config.toml
train_examples = 147500
parallel_block = false
loss = "cross_entropy"
max_grad_norm = 3.0
Rows from block 6 of a small image classifier, named by matrix and row number. Rows with one number belong to one neuron. Each number is 500 + 25 x the weight over its row's rms, rounded and kept within 0 to 999. All counts start at 0. Numbers have three digits each.
After each neuron's rows are labels from the 100 images, of 14976, where the neuron reaches its highest value: "top examples" is what is common among them. Only what is clearly more common there than usual is listed. The data: histories of elementary cellular automata, time running down.
# fc1: MLP up (model.blocks.6.mlp.fc1.weight, 2048x512), inputs 0-170
# fc2: MLP down (model.blocks.6.mlp.fc2.weight, 512x2048, transposed), outputs 0-170

fc1.740:514524473497513502505496510514504512559491493509521519500446495489502467489465510557482555481525496489511506493552505547483507486534512479455536506476515502511505492507533560534503542546482510490547508452533506468529519530507469501485515469492516524511521493501483503496460515518485483484456527498530548524501541455503506478478519479507584493512506476479476504524474502512494536517525499500518455506534508493502485503536472473512520503508483461502496489489532492494472521472478480510526469498473490481524469512486
fc2.740:518474508496504542522509528519467491484520478522517468529477516522484503503502504502536486534481486527501497499465558522469469482521520444538467493531509502501486488481489556470506488511503483508441536496522491481557494496488471459509487495484464479528518479477479483493498497537516523504545522506490436465470518520500528524524528518529513489491484513442521497490463424519510513527560499493502470517443514518535497523503492477498506515485518510523520504473521479502450441492509507474437504496510538512491483457480
top examples: 000 turns on

fc1.483:510494447507511534460517554522538493511535440534497513500512478462509468494443514523497507467495491513518515495527465475483509430531526505466530516504487503508509495472492498466487482489511511487540509500492518474540504521466499486549498473588514504520513495489487525504546511539456474480519535495481535502458509498479510507501473476522485541543514493517450480533505517511462554549479495525484504569532471492487506524537493493532515463516515524519484499484508489516492518499498492520538499451492460523482545504516
fc2.483:486498533488506506509504529534490524522526481523529462483491551506480536517515472496529518508468537481521500486482511514531453485501498481525504520510509466477515480499485493492477505494525549508495467493531539473513491519527502472475520522445458485507486480461470475496511462511515506480563505504483490517488502471471481528522508491498513470523480507468449480505519469481470454546486516441526479493475478490537520495525478452481508520480488488493506522516482525496488510481477540473460502516475572521460486472523
top examples: 000 turns on; rule: rule 97

fc1.687:418502515510502483497505524515476528534529479480487480473481511517469506491463522476494486450484480459527514492540497473483484524509517513503533517543505522491490499480501528466498500482482494505516489559500499517497493490487498479467525525519474506516526492526520489524515489524469502541488492483493537568522494507486541460512503480485498498488502491472492483518472541508443501528493489547496520510487487507531512484496504522515493500549504485508504522457515483566493506495508477465489477498514471502511531515496
fc2.687:467546489513473510463543461505487493519512503527519519500520534512498491487497502494466510529446520482502535491527494505510489503494516513530476504489489485500545537486460489463482498472517496469498463536509537548530496529513524468487512511510481457529532496487461469524514497506481463500570495520537505501525474496512531462494488442480490515519496470477497504498487446497496469522515458479478501458473507492509484517493489485448493525496499486481523509459479510491526531498508467470524521517502455487491463514508
top examples: 011 turns on

fc1.528:509483507472489507478536510516512487550516490497496500481472510483499523505442489523515523515524525461501482509515497552524498477482548493450527509505520485496492473508505581522496498540466523485522499474554530506509490505503471513525483495489522499496483506500488465517477499496518487484508511531495470509501525451455483501511479492452536502498505463522453500488488508524482561527523495520479438486561489484511498532515469477531510493510503490476463481440510470541473509497513491510513466501502535485524512519491
fc2.528:533504505504532529517474502510497466414460493531521505552499521481485482498494467497496506535495498519533516496498495493496543492529488508551468494493545530485472494497488509525484474502457483484492483466482491489549478539519531500507494486534475527519489513474490511484487526530506511530574520491509484504511444506502563507543505510538521485473491459424481538524478503566511517521523485482508496512498484470542539489513533507462525512493502516541500481516513470516496539480504479471461512586525469515482509478462
top examples: 101 turns on; 000 turns on; 001 turns on; 100 turns on

fc1.187:439545505520514445475510480473490514526478528498550504489524536518494496494511499520536521496488496452489478492490513439477484515494546468490487529508514522496553502479504550526512505474492522464493529544506511500515465512497469520491516478528453499508534507479476507522505491509492444474524498538504510520498506496497515495548487460477509488495482544470515503522484540507448529488538523513503508489489472504496515476515472487471496530533482485508472505526482465510505495531515475479544454498523458500510518499517
fc2.187:520485519523472499519490511455511515474461528489533510528512516520472526505541477483524475508511476518510471513504494477497500485495516493509476489533518493531512463484483513476453486504493497475521504425477504484491468442475533507493474538496509500517495503502507482488499501507476488587496498490543507523464487511477456513505523531489521527448504525514508478508487490512474444483563503457567492478496541520509505544514532504497479532518496509511496549497483462519512530463464494471466523538546512471496506521479
top examples: 100 turns on

fc1.753:444557484510526481565495517498495484472465506488519489547485531478422500507524464496535511496527496502526474538479467488500505527511503497491526512512513498469543470496461533532523484527512480524487531529480517466511495511473480531489530472507509520528491538500551520480529465513495478506503528521494529494487505526522513518555491471493510557518486520496512560504515506514451504472557520502527540516493512503495515517524493493501490472533509512520501510505479433487516511520499467477496435487472466489514479495528
fc2.753:503483508471487488492545472480517500500479556505544559488539494538528485488513460505514487522549481473508495479544560487538488489511534490520475507447503504515494496448535553484502479537494491469506496448481510486470493483487440518469512547499462525532545488440484488494505484517475490537503482539513483535490477465541502496519520500473493530460520517490507471516508535498505473472496498467509465461522557478472509510515490482480483500455480459516493526507520509482480513520488464466511499490525513531460496530482
top examples: 110 turns on

fc1.472:485485545518480508509494490507508498486508548430452457510553527483515506468487498513511471531489486458513526533486479461484539514493492498490519474530498493519533521516529506459438531512508492501499464548477482464497528476522497480555521469511515520528487529516514574473500512499539536477516508526493470508495503499466504471567503546491486497475505463525483516490493576489448511492472502517495532506491449550481523501483520553492502514515541521496495461501492475503520459501511506498510487485525488477486485516532
fc2.472:502521478512549509504497515513523477509499510479469513531471507519464488520497476498530484453456502510510527454481481484572495522557486467496515522525547504486487476461516454493517505521518541514493514500479531496487471493485500507507486462525508492473520509503525511516501458486478497474500466483474489481498539494493485548471494523493477481537496534460494501485518508451511533497453490514499474515503489474507501496473496453472455456490481510573493510468486540471475500448442471494497547528485481526495483463427
top examples: 110 turns on; 111 turns on; rule: rule 238; rule: rule 192

fc1.87:500518463561487543511530512526515519548527481467499469470510499485466475479445494487511531481507496459475529472511431494506515438500519524475521522516509517505490467482513525514464505481544491485491450508508553517504544532510495500471502487584515487561574502515474557485532550575474490509547507540497517527464495505505505521509542499480473531500529472536496516517472524507502533486504480520508502536501473517500509514506502544495513487535522490498500477427488502511466510477477494528464487474500516515472507505527
fc2.87:501524454460478496481522493528479510501498503498540523480498520505520518499481495472519503515469473496492507484512485546515529499513504468509511509494548471465469505503533537502530527483489496483509498506506511502482497527518443466520524458495480483535541459510477489530510494464502468492520468501530484512493515423529481483515500544487466507523500506465494514475532496486480506510496476518490460495491495544524521494474470457430445514517472501531519533479519544489493480547541429441485505485494504496491496496516
top examples: 101 turns on; rule: rule 182

fc1.293:474561519497507453517517505487538528525515530487546520508534532491508455503480518485537521481529505493492479536474507506487564489506530537465517507492522469473503523514563532520508502487484520488508510522549517517530512520539527549511518473560475515485467506505536532527499512506480539473521492500511509507516524522479510499496518505481498519504514448511500507473501531521469528495500493559469493480519476531499503493521494477512479479529480520471489488463512468564519423525522483506536474439502499457516500470509
fc2.293:525510522498527498525482489467429569481471518493513473503452506492502483525462555484527522481474462524511495502462502497509465517500454532482517503484513515475494532527529488520506547470518489521517495509553452501479556509512545545493504501511464524434492478492497509494513470475502513504509503506523523490463497527455526522484494479509498530492490538525509463492485549485451477472530550537510499478516475511531516502513486498503439502540464479471503550541484512520518501525545491504476560495510521452543526500486
top examples: 010 turns on

fc1.357:487515486530508482476488483502494515546492505502535487486539515530498495528492537528503550508505495454482519478515507498453502453505528514500515554513499507456513513475483524515491519511483466489566488533528538445493494523507493498539502496523469562507544487512490490476531511481518470482491535490506526525507550491505536511509481492512531477527505493464500502503500520495473546480528497509511499509485447528485485516508482494529499467495469518497476516451516537468477495483482526490532508506504510493492505527506
fc2.357:522467522488535474490486467515489507503494442511476456490481524506468511475533491531498484511512499476539538530459505462524450506482506482542490547483515508477484486507448512513500480487483507512506496506495493494517429492478484480447481488434450501501522480486504496508513466492504496502483531481484511467520509490490462537526465524507526488492439515458481493522479453500467497509557516465528526518491509498511477533505472495513488531484491534499535500508502532482499526521471534474513466512454509502484482523528
top examples: 110 turns on; 001 turns on; 111 turns on; 011 turns on

fc1.423:513492479544464491500508462494497475526506486504498511439495493477530462522501498499537525486515513471464532534512499509485533480475585504493504516525471493487509519456508481523496536542516530495514486520496515510497501546522527508507493486490496535495545520485491552508478522498511514464520505526452474501527528495493498496537482459519508517488553467506495520496490555543492517523471524517499536489477467526528471517492493509519545513511507478530481457495508489513503451528525518563526475466481504494475474485496
fc2.423:484518502510492529508509463475500459522496487439518502517553556516534496474521489477494512506499494482485490493495472452476472488518496501484438423494491575526503493469455518518494473487562502498502508509428496515499499486455526501519487524503557498513514498512478547469491536522485500516479536518496508507480507545492452478479540486513497506505481504474509517527513486500496490480525524523505549496481480496481502491514476497479477525498497443477531507502492508525511499466528517532477520496490503499513499511503
top examples: 001 turns on; 100 turns on

fc1.630:491522537505511509465500511521536517504513492479496483463498523516477505502476485468529517493474513474477519522522523520490548498456532485518517504495491504483492481443543526484496520487516492468484497548466502525535525506490489491455510483527497485562574500501467510536474500548481487549515489548489528463498467472542518459518492496482471490528509495514494497496503509526467559513483477518502503535523479479500472488483510506497515484525513472511475465475511488536523499492530486498504474445497478528455571526489
fc2.630:518509479467499518482496477517462485547525500480547499488504519557520479486501493457491483500504484495467509480519537477515519492500490525521484509495527537507501514495487499509514494474477493518487502517459490529533481510461450471540517482477470471477521455485469497485537495482511530534560455476527529504493481440516480510489488555456441487500494511464526508510549509458476483495498446491463508458504515522516556469468473456470502492472446501502494511446503507527518483529494410478502542500521512509505503477502
top examples: 001 turns on; 101 turns on

fc1.157:502541510516468498509496520544498515533532471536534502520489506514498474502440501497518526474489537503473505506551473509465512431486530520456527527517441517470508469481558527481488523524504497480531503469506513512504494522504477493514537489529529507537518507487495480543487518481470549485473492502454525516537533488491515469500520479546493511524549476488473496475498498514465519522482502524509499555560486499519481474477468496484515473529494504504517460478519504528468484504538487530506481494494503499511511484492
fc2.157:516505482525535550468474476474501513474504507536491484524501458511515479521476521517524493487444520513492510533477510549456524460520518501513520526445508520496512535486526488542540481519482482502457561539496472510473475490513487531486522498496533495513563487456494448510493538460465487490487470470523489469497513481531510484485493482516533469481525526517543485512473519483562551473452507510486464548506526473508468453461502502459481473525507492500518465506501495464473479453530498507511523488474477516501477481528
top examples: 011 turns on; rule: rule 107

fc1.235:479480524488457478448517533543523502501538489483496507437505530456491483506485450482486499485493506499500529510534527505476533447492502550467490518496511507512493444473517491524482524480481474469570511484461516455522482489502538469494471512513521504498508509528521518528533528515519479496501516504508529526493499497489492475498518539493506497472472456514458530517473527511461540556479513507504518527543478553493506496518528530498492475528481534465485508528518510540511495466470510512522490478523536524518550523515
fc2.235:495499522537491522524501483477506489488506476518482526469499468530531490566497485519445510513476530462543507512473508461527511495493516515479499490452465501517492531475532495523549522475499512507487510497550461499493505495556515496528498475489506485508469466498470484499539511476519519455499532478523500511468512508523566505507513505530518478540506489491490503537485532497509501502497425520513498521509477461500476471514501479505518500504481525482481545546480487514481509523512484512543526495512530509488487491554
top examples: 111 turns on

fc1.439:473514453494485476535570532514504536522461521500510511489458468495551474493503482491493509508520490488515503470528509475494500535521502537487493495499526495504483499498517516507497516532472501503523478482524507454450529482502502486495501526527507513484509523572502481485532524527452526492481551490528521559471536550477502528496504538510561505483483511492510512505538474487518486498527537512549537510504518549510503524508477509550502516512509522496534511535535460539477496488459483488528485489501473478502509517513
fc2.439:570494468552515484483504509474533509519491478518510518480472455458489503478497513473493508498499482475505508454475502481543496470522517488565493515515553473514476519503508507549522489509486503520544465504541512507505499555547504489490560540512519530455529500500474502543524481491495482567506538492489506519533466491533458526484477496484490498481502518469516481523476533486494443489489516475532497493490463479527481499485539487500474462527481516517499509449528521507530518509460494507457490509484446502460471500474
top examples: 110 turns on; large cells; sparse start

fc1.91:512522499512472496461501540577506534550509493548520509476499539479521514565518491498501544502561499522499556488520505505497519466508513500494499479508474485480541481494520521484475565459492509509531513498519497476511479517488516490488509528546472565497493522570514515502530517491460479504476545500470495491502479488522531513515530503473508497473481503528484512464506497525471496556517515514506486512514472500487486489493481491526481463493495504486499486465525484524528482510486477483468468488495510505500521517469
fc2.91:484510516498500503477522490533528505523513494490516537444504541526509492491509495478501499533498504474496517459531520482458502507451501493501546505483484502471549453484508538473464535500452460470516462462472545510481529519458471452480528520511466498536499520487535506474475480526520487456481491535457491486482501418495517503497548508526493526514511499511509534473519479521449488546525485493485512460488552510492520528513450495530528508533530518594471492500524483461489531557478496496488480455494520533487511515523
top examples: 011 turns on; 111 turns on; 101 turns on

fc1.123:463498501490435496532499482513489475521535482504512507490502518475479496548503476454502468456562517513490543520514487518490515467525495513467502502518473482473476476519542486505488513505523470503491481485545506482477534483550569530501500514516542515513475523537549515524524529507528532489507519478479472528490540527513504514515532524517485564484513467551474499492477509527514498473494479505496495529507474519538510513500531526480489452514510483471535479492482487517493456476493513532497492496486533499527470496527
fc2.123:497431489487480492492441527519475483522500527498477501458510506488540516529514484523497466461508497521476464454496520496504500496517476530458510518481463475522502488444539483471502497491492494480448503473519519496489533460535468441478470521465497466496510526507469472492531542493534498487489492488476517480483510530501520488511490518502446512483499497547473480514560493466532529487494510504509543515483480517513496507465520507489495507471530501548531497502500498509500502510527508523492534512533531548550522513495
top examples: 110 turns on; rule: rule 92

fc1.306:533511540517510515464510554543484505489460471495509476491493504465507487532464519490509477524525503497499529475534495507479501497553518512500515497522495465495526452511511534447462510490454524505517515493541534473513484482485511495456464498509491495520475508500545521493466514484508475506530505508486496450482489492449479529514470527501503525456547504510470463455523499556465531536504502538528493571527537511520539491512513512507489518526504529520487485487530497501499506533496520479468519478522518502476485467533
fc2.306:516505507503535486504547537479495505483489516528513478490464471478505508487475505471495524488491466503480471512519471509505485496460548494485489510496523489521494497500471441509475487520535529561521500561486502516464498518495512498446515488537503523463544486458454477527467540500444488517507501548509534535514470484504453482496496500504494513473491541513551422533499559458517523481484561512540529529525505502514487492517564526524537506513555474525519507490507514529542495462525502512472505476454462507484538494460
top examples: 110 turns on; 000 turns on; 100 turns on

fc1.584:477554531472473502500518503500517482516494508480495473506497524494519494547488457520530515477521480447487484507525457515548464491503554484460497483488517539493515492488508535513461558513540494506514524512491465521507513514499519489536477482503466507555487518514540488496477533495439501488488526560538485517496569487515549530486500503484544500489475491503462475473501482507521550509507495516490513529526504519510518526525460503487471510501491466495509512494544514516478490494505508502525484446459507502483496496477
fc2.584:513454490509554487505479509465541479493521486487500494503466497530509530501532523486523485519496483498517481490484540473460488484497511447498479499509489497494439503526458521499505458479443498473475476474489545509501477526493516441493511505485522508493475478538515479495502498501547498519497502491466484484461449484524493491513523517565491479519454489477541510484498440508443495531492504490506498489505536505505558539488464467521522500530487496578479512456502523500520523505508504483447506480504526538493532483486
top examples: 000 turns on; 100 turns on; rule: rule 53

fc1.532:485506521534443518513525495551502469535547514494515493449522520497492506470468460459528504527533538431474505495507505480460497473516548500499471485526478541486527442528513521461488495478508523526490492527500500490525521543535508534529467508513493495485488509493532510508459568518494527500472501541491468512504525495469549531502554562502496497509538488552523522505526540478483527528475492511479515504500526511496467472508500472526484534521506475468520474494548480558509480498499472509483500484501551447523487480479
fc2.532:514451532493530502490522494513500476458498513486564483517534535488517507479493509482521470487460475505471469531501497507521514481513523523538531452552490517460537465481449467458464529496501487505471503501478509496504468466508486506532476516471518472507462516461513522514480523548517513485485482556479479495522498510470428495545479512491501517500508502520445468467559502530502501517496510520497540481512497522509498512504491505468436533529514503529490495476479482506489484534496521505496514496531523481529538498549
top examples: 000 turns on; 001 turns on; 100 turns on

fc1.505:534475560487540516514485494489488505502491494477500491505488528516489470547470502492502498500496499505507521518472483475513510502482513483479506505491513513517517509495537488491480541451513524537478508523514512503482492483505551495472513476481517512514529513474537481523504515494486459492512499498522459495484503436507471495511502514512508490485492519541503532491463549529469507499509492509553534528547488567528518488516537512505542540512522522477517526498498459504511487490484502479454515484449491433454491515495
fc2.505:541478493506516511476522481476511491500512484532541490498482531551537473445492499481505541497508522489512481496541484490526529507504539510515505530551526509487476477487483510514504503498519538462507476497492513533469474539497556509472507494519516540501510522518524542541486545530480488490489496491493501500519541503440495533524505485510455516487496479523507532514485529551454536558491518528499512493489528515474492470488506492471580492502500496504489460484529509500496509521488451525494476498470513474505528466501
top examples: 010 turns on; 111 turns on

fc1.347:485610466530451498472481497509516471542509478497536509495492507486519457467488488488483486464485503482525515473521461472501506446493508505480494491480529541493498471479529504562496481490504472458529464505499530532528516502569528504514499530526515505527525552518508528536477514504476499518528489476511535557547498481524532471475527502488515540521515451500511514513483507526517531517467512487472499522515485499499491507503496498469487530525469501465483497512501488514539507491481462541496471472469435439495489486498
fc2.347:517498528508498482483514499493543524544500510495516469463510523518511486464501526519486520477477509499487502491470468513495494450474499473520549518512518459528521477536517532512473500509472473461476494464517504459510484484480472475482494553515497458494481536514487511498511464528516505419511480473463484536511517483499433544488478482500485508493485458543445505502501488517492494500491514496489508490520494494452491522513475517509507524539549535538457460485479488461484519589497540534471471462482536505475537493560
top examples: 111 turns on; 000 turns on; rule: rule 147

fc1.31:506510501489528461502485523508510516518481508468469505495517533450481511506502560554513503524542521509453505509477489551495570491468469484509511492483457441516514501547530511476468481523472441491514488502517513457481478493516501520488503482513533495496468519553527524512481497534509479506485530487490458462540515518512472508522491508451496529460508510594522481425508476525518525495496530492495498519520510520536513512508545531511557493492516506475502487493506476518522460521467527468491492494475515494467507481489
fc2.31:501500551469514459452456522466509527506547529533484485444499500516493537475515545527489491470486499486502437533487531503491512498466484468535526494506512481553457516519519516492495520498475465484521494514530491500505513493564486519497525517485522492483498481534513512522517501508491488494475463470499470485556526527518454539457472493490512496505491511470498504491521488505499497490464498461498501444499515507478473540525544491529486510543518511478497504502503514480490458503502545484477442435542515444494530437526
top examples: 101 turns on; large cells; 100 turns on; 110 turns on

fc1.300:494498488511493505510545555495491538557493452522486495473514491518529478536513509491509514471484541500516522509504531487503510440520565504516514549518521483474484502448523491452519533486503478488545516481538549451514529522549541499524504490538484494512541480493499501492544542525498484486508477502497525520502494463506526546496472474466509527508532521507446485498521533524471510541501509517505476523532500521500484516523513480498537450466481475470476525443489474455506504486505462499506475451497496520416515495494
fc2.300:486542507487464507535530475489504522527533502526489486440551494512536479559474479516507488448467482481534498530478493489489501463503502512477525506433525503487495478455521491518533526468541531501528504523499520498477543511557552523511560466482463481512523524522454530509528500489448490493495501491511513511491532462523470480481510492480525555546547492525493470529507560548444561484483502484493482496533463489491485475543479470507500510504448495476535561504470509492516487492514514535508506452474497475476497497545
top examples: 000 turns on; rule: rule 97

fc1.54:513469497524474554518513506513514521513553504479520506469497480509493518480499502467505491506519534521504528493524491516468518513512482553544528487515485505493467490505555489460503516557504501480526491483479507494475549498490511536469482492454523483522529497501525516514467513491488565484463485528486450494480542517475470528504531527573484501484580484527547511510512522538523483509494498504516531525481500496502513500470502534488498486530560499473487493502513466501499473519476503526483502467528513477501488471499
fc2.54:501514480538494473514528524493560532487491469486481429495472508481472554537524489524483491485500500502486485519470506503499500506477506517500558545501440468517513482477505478497490500478506489521516484504490459453457450458496518477499515540489494565548532497520482450490503519513511455554500523487535560521509492498553540516528448541446514494501434495519488485504479501465508528490478507486533493527501467505499475507479494515488529524516483516483486507485498537504519534471492504442507507501494501507483522530520
top examples: 110 turns on; 111 turns on

fc1.132:481536490512511508516506526508503518505525538519511528509533522482513457516465524461512531486488483498464528538512498493456550510532503562524526518490411475488536482456510473498497505526486505513535524507472489470508511518511511557475508465512486500516529520502499495491483518499488568473505510479447509471487505522498508489492490486513496491486559464507505495479543505530520561492532487519494564543539483483508472483465501513499487496526540501487526469518510448531460470504507514515526487463513481517526507468500
fc2.132:506489489519492492479530490526488500479543435506476524449522524518496484468484489539490453544477555500506553516483502482481528489469519517505526522470475519539522475457515538533526481495418477475511512502482488498516493493496462467496493511507503458511523547522490513515490473512559510506469477506533512475499487426496471486489484489482516522470533494509514541502479473551519532554519517490494501517515512481514483522495513514445514507494514568494469448549489459465513548493510501492532488509529498495462504537501
top examples: 001 turns on; rule: rule 7

fc1.425:498527485574464505479461480523515509476537503481511483482510485490507479478515491484514485493472503461514503510466509507472552475473494566505537513481526539506491515516515482492495500531481464517531469536481492487486530495511520540557485517522522520525520481531507507516508514511508554469471489491504508515510549515548542482546468512549506510505528435475514535535496543517472527503444485544496515501478472508456495499508476534485513484541506528488484493530505514511502499504527463476531517498491541512519505474518
fc2.425:486542514492536507504525518513490486472452497431473523503453467445470501510490510503487467512487505484503510476525492478518507500538495495507497541489522485480513546457511505480486546507515474520497489509578510477493493492515477540471477453498490544493509483481487489461479478492508523450445499478488544490526526507497515489506478478517512465501478461482485486474504500476539530518527544519518465552495471517500476510525490478520446484514514529474516519473551549512497489509491507505533517484424486526517520466449
top examples: 001 turns on; 010 turns on; 110 turns on

fc1.397:489521482551526518555523560493511536470526499509519464508490510481524511521486580495508498491462473506526537540511451528473515522526510499514509506550455440490531492497504505515492521487469507501539517550503519510485531509553501512489517509505511545515476531508487509489498483482478497522524511480469549541511489516540526467541451485505539531491533498466479480499477541523459489530503545514531508521509495512490494496514538534475492484536496480483514495462492489476491488515509457506508505487499468463469547496496
fc2.397:501496480532485521512515531500476480481537516512530481480474512471521513493490546539470489519468504484517524501494491463506514521556502604471505513498464492505499453489459499525516512492490521495546528534545493505489513519533500461494513480484531463496495518526472506514499492439474471512514497487547496468501470504526507538480494490487527544504538485479516539506512510495486517531508495483497485508517504460497488501525509482468540510516440503471484536507493510495509517457502480498495488513539512444533470504479
top examples: 001 turns on; 100 turns on; rule: rule 30

fc1.190:497514481525504516489495537498499527491505506535509502488474468469505460510522510474498490484507532510535515488526481523450538484494555478514497544538515506530487477524532523509487545491498529498591511494526536488511490530492494537486511515473483523507520505500504534516476522467524497515478515484509509512497511466464491496525493507513515484484484474471511538518430546495486486536472541518499505511502490550515496484533488493527521472520478510491520501471558427521528475533468462547499477489490501465490547472498
fc2.190:526493483531509509481456465454503491458534455506464520501493439480529508511482501483517516511495546494490515479529483479495514483495501468540489518516537515520505508509505509506444504494437512496511506495508513514510486543523504525511512516473510521433475509494524529544505520469567494553519510445504479483505477484509536523492492484544481457471509460500530510495432535497503449560491488504520532499448501500539518482475517510491548463512520524517503463399540473502553483518461476552479487520496454485475502463495
top examples: 010 turns on; sparse start

fc1.676:527500475540451523505488489552483488524508482492483514466473542484490526496479472492506525509491522524498560505463478540503522485502495554522507464489467491513472478542522502525517501496495502497507468460509528510543528518510510518512503487500540486500489492523469519553487514504505529479490506489492493465456499483506470496502566522548484509472530468520492541499500483527493495518499507517518506534512500488527507509504513493520491510534503486485470464537498465531511497501487500535481483499490531508516484488488
fc2.676:529506474533498489552473497481525517487480473511485462552455464522448558532511494522494484472488491545532473559474493507514488506505484474541537527513459507502498507522508486468498498487482495528480498494467461496491486463476553498520494513468473513533500507501515485525519511512488517507545507498511521514527498505523535505505494523494479498524458525527506471497455521468514508494477450489511448538487490481486482490447482485499507458496508514507469510515468530484484522468494487454511510531502511535476452476531
top examples: 011 turns on; 110 turns on; 100 turns on; 111 turns on

fc1.73:493533485505483500479500568524506499559518463534515453469485530485482511474436482517520514471494489462504514471513498510458482480548564518490479536509505513483488452459500519529493521482489515453550526500521511448524504554547501478481490465501488518517533490496495508527471535495474468533544506523490526522510531475493531507503498462456502485490476509485479476501501515528502546538510512515469490522549487494526486492536495511471498521505488514463537501472539497515495489501518475526515462487507516482475491499467
fc2.73:493493504489505492544498551507510518452509522494540486520455517529504505506513495539501491519516454500497460525474500506496477555455522476499515462502494501530457550491473529516504508508509483501525510457531469492527477503507526491513507455480485474497491535507486474525474497509499496501506482522478474527496540522449471488490476549494511468519513542492526450497499496559552517470505479498499488507483499481485440504487494501517462533498518512454501490521510477523480417503519521503498489463478497459484486490476
top examples: 000 turns on; 101 turns on

fc1.242:501530501518531531510512486473546513545543466511472440514515506481497484498435509507528524483479535497486510503513448513449531471479543525465495538498516528492458483489516516513499521475540465459512504490521529497500503544506498499453472477555496476552562487482490517534521516509457480499539497522486483503521532454515485517483523466496457561530505477498466463528466528508469536519485484521483483535521473503484480517545529520470498511550485464498489483503496511488485520491524488538503444438468497520484539505522
fc2.242:519535507499499504489492502510536526537505499489526490495495471494530522520485516484539502502477520487446454516531462530513497518494488470454482431520554537522465488538505499506507504502517518480432498528484483496508520528515473522521528486479503457528509487505500479493481520509451515490507451519528495518501519439503482477465497535473465502517496486485496540480540497511507514484472445515480514476494528509488514477497474477465488519523517440529536488472504483481495473497547487486470484458469490490482485507520
top examples: 000 turns on

fc1.629:491503521495509491498483510518511469515484479501506518510485493502464542516453492515551493483515540504507483523518517489528480480517526490493504511486454489483545473473488542466510495517498471537487505498483546522517483514502494533464490498487496507546443516473510473541516493482483493512496510524456510512537504467538504480512464482484499521525494516522502458475470519513478579497486507493478516514531493500515474486506503488507514493459517503495530503473497513532502504445535503516499467461480501473504520519482
fc2.629:499529455532494501511463501502495508500476459458494506511479539468486476463502516535486481508492478459491525492491520515503512453498514528488464489467525492495494507500487521534494476524525479526508482521522487480525504526538496503502513530546556473473521476487490499484489484516507489525502514530504510506506482532504533506477497482524495494449486484487513474499492488484533499478507537474453461471506461462535489546470478515470537477500495509518547519508509496519493524464512567510490504556492486505547479509432
top examples: 011 turns on; 101 turns on; 000 turns on; 100 turns on

fc1.654:500565512520487472490512511488526521524570513513535549490503508518513425516478517472499525489516484468508469485481514471496519485517511533486490505482513516516464519500509514563505490489517512452495521556512493497509511547507518556497520475532478511499512482512473519527498520465477493482497505504506477517526516518492525521478520529492524516503494489486549533513531531500485487503535506539475516482541527509539519504563480461487474518545488469492500515508508449547538452525543465515527500458507484455506497465511
fc2.654:510488515484493482502485519560461516488458544471522506487460520450463530485506545508524496493503445520489479495471514535494506490479465548523517490508501453475493505522537531486503540487511447515526487487545451461491517466492493510510488503517494487456480469528500485511533474508512494498482508518518486494478524526464477509524492533504512493517496560523490481483523492479501463462515508527499511506526476516525519546489508540509435502519462504489511544526498516512487504557518506455486540522528528464527511508470
top examples: 010 turns on

fc1.294:459515465537496498525476483491516474496498486504484499512521502467495506546496469521508534463486486492498489518494477521519491461492483507447496515499507497505502502480462495539476515489496487505498482530522477502492500508486519514522492468525499525544505490505475487479561518551519521483505558516485517549514535521530526496496478466508493507528465468507461519519475506513473562502535483503474516510491442489505499478495497513512551497505501492479565509486470508507463498505505510535543489489456494542487522510503
fc2.294:521511499485455502511522491531501468510496470509497478518492450487481512504549514462474525500533534470492497518453495487522471500463508513459480484496496495532511488501490491529474490510526537536530494534468526499487527461505481482520513508480517573452481538487496513504485493497470513520528520498511533534493528495455493499514483498529515476516478521505472485502542514486514444495439518522556535519460513528503509492511469514506525467470492502509521494503511509513511507496465486482523519513441517518462475532515
top examples: 001 turns on; large cells

fc1.155:491513527531512530521485522565525497485537491478479476499462552448494477475468476506530495476503545509503502530483468510443524560505533503498522475534503478515534452512502545497467546506490502510513478514479533468521529511508477488488517479494539509497484500502539531475472542505521518499474524517470476496524506511452522511556509498523449492502501477510460514461492552498467502542440525531485538531511471518505513522534491532522527509512545514513506471474526481535512467507533516534454502507510520483521528450497
fc2.155:490530464510495517489484493515512503485507483522499521477518484533517484489513459484516480503472515492500509492513505497486487455492521469517465495461554513483527476478493479500473500498497512497525531505453554517492501515461462466509517526481455504471509513500498549533499502476501519600520477488539485520499466484545524520482518483542469489484526478498529462523490535499470486505467515478512525516501502505488540478495511474485530479480486523563519490466519455486536495485476507525504494536524475480470519474496
top examples: 010 turns on; 011 turns on; 111 turns on; 110 turns on